config.yaml
norm: "groupnorm"
optimizer: "adamw"
beta1: 0.9
Rows from block 11 of a small self-supervised image encoder, named by matrix and row number. Rows with one number belong to one channel. Each number is 128 + 32 x the weight over its row's rms, rounded and kept within 0 to 255. All counts start at 0.
After each channel's rows are labels from the 100 images, of 14848, where the channel reaches its highest value: "peak on" is the class under the peak. Only what is clearly more common there than usual is listed. The data: analogue clock faces.
# sq0: squeeze pointwise conv (model.blocks.11.sq.0.weight, 72x288x1x1), inputs 0-35
# e10: expand pointwise conv (model.blocks.11.e1.0.weight, 144x72x1x1, transposed), outputs 0-35
# e30: expand 3x3 conv (model.blocks.11.e3.0.weight, 144x72x3x3, transposed, each kernel summed), outputs 0-35

sq0.39 [108  82 207 117 181 130 108 145 107 130 111 161 124 181 123 144 118 174  74 128  74 205 140  97 116 128 156 111 130 129 183 118 120 146 116  58]
e10.39 [ 91  82 104  99 131 160 161 155 149 140 165  86 141 150 107 130  69 106 135 124 184 142 109 145 169  92  83 124 196 162 167  86 116 139 123 111]
e30.39 [163  60  94 215  94  62 112 106 176 151 130 127 120 125 131  98 168 100 101 116 149 182 118 131 146  97 120 109 119 114 152 156 119  69 113 139]
peak on: face

sq0.0 [110 164 153  95  84  97  99 119 141 125 122  80 111 154 184  93  94 126 111 132  89 102 106  77 132 228 109 100 210 115 177 117  80 105 106  72]
e10.0 [ 22 123 126 142 101  57 156 143 161 129 147 132 132 146 166 184  82 139 167 134 165 102 149 134 121  77  60 127 136 151  79  89 115  94 108 127]
e30.0 [123  60 109 156 134 115 113 120 171 150 198 158 109 114 143 136 206 126  96 116 111 131 108 106 136 122 117 105 116 150 153 164 113  27 120 157]
peak on: face

sq0.34 [192 155 110  67  84 131 122  54 166  69  64  78 115 158 205 126 105 122 102  75 171 134 107 126 113 158 141 134 172  82 138 169 101 107 117 110]
e10.34 [113 136  85 131 108 148 155 152 142 103  85 138 151 146 182 104  51 145 150 121 165 115 117 139  50 112 135 113 128 155 105 126  74 103 149 142]
e30.34 [143 169 139 105 169 120 104  94  88 145 146 153 155 162 124 153 213 134 140 127 133 153  79 110 122 136 110 156 159  92 150 128  90 192 142 107]
peak on: face

sq0.21 [117 153 104  92 146 160 147  97  96 133  84 157  89 114 148 153 154 148 148  99  80 139 182 173 170 110 154  98 103 138 165 131  86 102 180 134]
e10.21 [ 99 114 133 156 120 155  69 108 143  84  83 109  91 146 154  81 105 140 123 114  88 121 136 189 106 173 140 104 160 121 126 162 159 232 128  81]
e30.21 [114 120 131 118 130 126 100 134 117 132  98 104 138 126 123 104 122 142  99 124  87 134 131 166 148 111 255  99 104 140 106 124 112 149 131  81]
peak on: backdrop

sq0.71 [179  94 148 181 109  95 191 154 106 164 131 177 147 137 144  98  91 136 153  98  93 175 122 157 156 157  81 130 137 139 128 102  91  49 140 179]
e10.71 [ 88 124 126 152 105 162 146 150 109  87 140  89  85  62 182 115 131 128 106 105 147 132  91 115 111 168  91  78 123 124 176  85 139 100 102 146]
e30.71 [121 113 155  51 141  96 143 159 117 158 143 167  92 157 174 135 180 115 127 122  98 107  73 171 153 120 105 127 208 137  55 113 118  86 200 147]
peak on: face

sq0.4 [144 106  94 167 134 144 134 153 191 142 217 112 156  79  33 140 173 154 108 109 135 152  94 170 224 128 137 124 121 116 134 143 193 112  98 118]
e10.4 [122 143  89 128 155  98 123 145  90 103  78 144  90 151 129 123 104  89 120  81  96  88 123 144 118 135 124 154 161 137 124 112 129 146 159 154]
e30.4 [ 98 106 127 102 120 121 129 141 101  33  70  87 106 103  11  97  11  88 162 152 156 120 204 174 143 163 175 126 154 131 169 105 157 134 140 156]
peak on: backdrop

sq0.37 [137 153 136  53 130 134 113  88  73  59  34 113 116 129 152 138  98 151 120 135  75 160 144 167 108 114 118 104 120 111 136 117 114 118 213  85]
e10.37 [ 87 165 129 118 157 161 152 172  99 123  72 111 119 119 163  89 123 112 148  88 127  95 130 121  78 142 108 146 137 162 112 112 113 132 103 129]
e30.37 [ 85 126 115  98 114 138 142  95  86  93 106 110 122 119  75 126  46 109 160 136 160 136 194 147 170 167 184 137 174 132 148 112 129 133 143 160]
peak on: backdrop

sq0.9 [104 192 119  80 142 113 107 188 105 141  81  82  89 155 157 104 180  72 119 165 148 128 255  80 111 131 133 175 122 127 113 116 106 128 178 126]
e10.9 [161 112 187  95 160 140 153  97 144 196 157 143 160 164  76 208 151  78 196  95 132 116 168  99 169 125 163 171 169  99  89 141 140  66 150 116]
e30.9 [153 147 131 166 137 106 120 119 160 135 139 171 127 136 118 128 183  96 157 125 101 117 136 112 165 102 116 129  74  79 144 127 113 155 143 156]
peak on: face

sq0.69 [124 172 155  85 130  94 120 123 133 215 124 110  85  96 182 101 118 134  97 169 137  98 178 153 161 129  87  87 166 135 109 120  76 124 147  93]
e10.69 [108 128 141 111 133 109 141 154  82 160 173 154 105  96 158 127 101 125 153 130 100 181 163  96 130 114 105 126 138 184 174 139 124 168 153 103]
e30.69 [124 113 105 130 122 117  86 106 116 128 147 191 134 111 103 114 182  73 137 117  96  84 149 124 146 149  94 118 128 128 175  98 132  52 134 168]
peak on: face

sq0.62 [130 157 149 125  87  77 114 164 105 170 138 127 145 109 137  73  92  82 195 193 183 121 139 103 112 127 115 125 177 168 108  93 103 114 136 137]
e10.62 [172 154 150  77  82 144  88 177  79 169 114 150 123 147 137 181 157 127 149 165  99 179 138  58 105 144 122  89 120 156 106 182 184 118 159  87]
e30.62 [147 172 103 138 148 145 150  93 131  97  89 137 159 123 131 146 154 150 132  74 152 127 162 143 120 128  74 119  81  95 156 112 142 185 145 135]
peak on: face

sq0.23 [103 111 121  86 100 137 100 116 150  98 114 104 145 161 134 140  81 113 110 110 120 162  90 166  92 190 119 114 151 123 123 102 106  67 124  83]
e10.23 [130  87 115 111 149  95 130 110 177 104 127  77  75 112 154 150  66 148  84 110 144 149  85 106  84 107  64 156  48 143  95 105 145 104  70 133]
e30.23 [ 92 113 130 104 126 160 105 119  81 116 168 101 118 134 122 170 157 133 143 141 146 124 125 107 128 151 197 123 134 138 155 122  91 141 130 108]
peak on: face

sq0.44 [143 169 122 106 116 111 106 177 137 163  83 137  91 121 136 112 139 105 194 185 109 123 183  72 115 121  97 121  97 159 152  92  99 128 199 135]
e10.44 [150 139 164 115 135 144  65 134  82 143 127 110 137 114 114 132 147 103  66 156 134 143 108 123 113 152 118  82 145 115  87 108 202 132 146  96]
e30.44 [156 128 153 131 140 127 115 158 181 159 150 118 147 159 153 126 213 151 100 121 115 118 129 135 138  88 158 105 109 124 159 146 104 123 143 125]
peak on: face

sq0.47 [103 217  74 153  93 123 133  77 149 130 130 105 106  81 192 119 219 141 121 117 183  76 160 183 118  74 126 116 168 107  73 199  94  88 130 146]
e10.47 [147 180 109 129 145  53 137  72 102 132  95 128 121 149  61 131 129 147 108 113 131  87 207 157 151 112 173 168 122 119 113 156 111 165 137 154]
e30.47 [101 140 124 144  82 139 167 112 100 120  94 157 115 127 114  70 161 122 147 166 132 131 132 109 128  95  95 122 112 118 141 109 177 145 112  86]
peak on: face

sq0.3 [135 167  95  92 116 151 138  92  41  54  48 117 136  73 148 152 139 147  99 135 117 123 169 152 142  98 126 113 121 105 112 140 164 100 228  96]
e10.3 [175 138 150  93 144  90 156 119 144 150  67 100  87 131 134  92 132  88 132 119  88  82 135 167 129 107 128 147 121  65 136 106 121 139 107 165]
e30.3 [104 111 137  92 116 127 152 119 103 116 128 100 129 128 106 124  59 108 166 167 145 134 173 171 166 136 230 127 166 109 131 116 132 133 132 141]
peak on: backdrop

sq0.65 [140  84  98 115 168 171 129  75 151  90  97 160  90 143 100 178 139 142  72  72 121 179 155 152 158 130 148 115  75  67 169 179 151 136 115  98]
e10.65 [130 115 124 127 197 125 169 104 183  86 130 139 118 147 104 110 106 108 146  93 134 114 132 123 113 104 126 189 111 139 151  92  87 159  98 128]
e30.65 [ 75 130 133 108 154 146 146 133 110 115 171 116 132 133 157 121 127 167 130 182 137 133 125 168 109 150 255 120 120 111  74 105 112 143 117 124]
peak on: backdrop

sq0.5 [105 161 137 146 137 103 159 123 121 188 152 139 119  84  95 114  77 217 142 175 179 156 112 216 118 176  67  72 188 154 108 127  78 121  91 102]
e10.5 [106 147 137 123 117 150 139 110  70 110 127 131 143 129 172 147 148 103  75 105 168 178 118 113 144 146  75 121  69 193 155 135 158 141 118  94]
e30.5 [ 80 152 106 139  78 152 178 118  69 152 130 141 120 104 139  98 127 146 111  93 104 119  92 150  82 123 135  95 151 180 103 161 122  85  68 125]
peak on: face

sq0.57 [178 124 158 165 111  97 138 157  97 177 145 169  69 134 158 104 113  84 161 138 103 166 181 134 168 158  66 150 142 114 155 116  94  71 127 129]
e10.57 [ 94 107 180 168 148 120 116 127 148 154 133 132 107 138 133 133 124 100 130 159  95 155 156 104 119 122 100 114 151 127 157  96 169 167  75 126]
e30.57 [138  92 125 119 106 108 154 126 146 141 179 122  98 125 149 101 175 147  86 145 114 143 127 133 152 171 117 158 123 170 126 144 123  32 130 143]
peak on: face

sq0.59 [164 107 181 158 101  93 122 146 180 111 130 160 133 112 142  85 109 174 151 178 132 145  82 132 131  93 101 100 173 169 141 110 120 148 122 133]
e10.59 [ 98 129 155 138 133 112  69 152 126 115 192 152  93 134 123 126 121  63 120 153 222 151 117 112 111 140  97  81 115 165 149  73 157  90  48 165]
e30.59 [123 107 133 160 107 121 139 103 122  98 194  99 123 120  65 126  68  36 140 168 161 108 128 124  92 125 129 141 126 190 132 130 115 103  67 128]
peak on: face

sq0.64 [112 140  90 166 129 122 105 115 104 155 130  98  94  92 129 109 223  80 112 134 141  69 165 153 131  91 132 178  47 137  94 170 128  97 113 162]
e10.64 [103 140 146 109 182  38 132 152 112 133 135  81 156 187  72 122 151 136 115  94 154 107 139 144 189 134 222 142 104 107 133 101  93 140 131 157]
e30.64 [ 68  67 124  88 116 163  66 106  98 132 113 126  93 127 146 122 180 123  67 176 109 142 161 107 129 111 106 155 131 133 113 154 119 130  93 133]
peak on: face

sq0.55 [162 121 101  94 161 142 106 138 123  78  85 121 100 151 172 152 162  64 119  85 107 132 104  83 135 166 123 211 107  81 206 105 156 124 123 104]
e10.55 [121  97 100 126 158 102 138  65 196 110  96  96  96  89 125  89  92 106 107 114 112 103 120 208 123 116 122 188 101  88 131  95  93 129 124 160]
e30.55 [103 128 143  85 141 153 127 177 104 155 125 105 127 160 168 108 129 177 128 179 117 142 110 154 148 143 198 110 129 119  99 128 109 137 147 108]
peak on: face

sq0.40 [152 109  83 114 108 147 191 111 129  69  75 154 101 145 176 140 154  84 114  54  94 132 122 155 184 114 193 187  68  51 131 174 130 121 161 148]
e10.40 [109 116  99 157 147 137  89  88 157 110 126 109 107 171 130 113 165 199 125 128 126  78 182 171 133 136 156 169 179 119 135  92 137 165 123 128]
e30.40 [126 114 128 120 136 161 139 117  93 130 138 118  99 104 121 126 131 110 119 132 162 119 114 131  69  67 169 191  85  89 143 151 117 170 151 132]
peak on: backdrop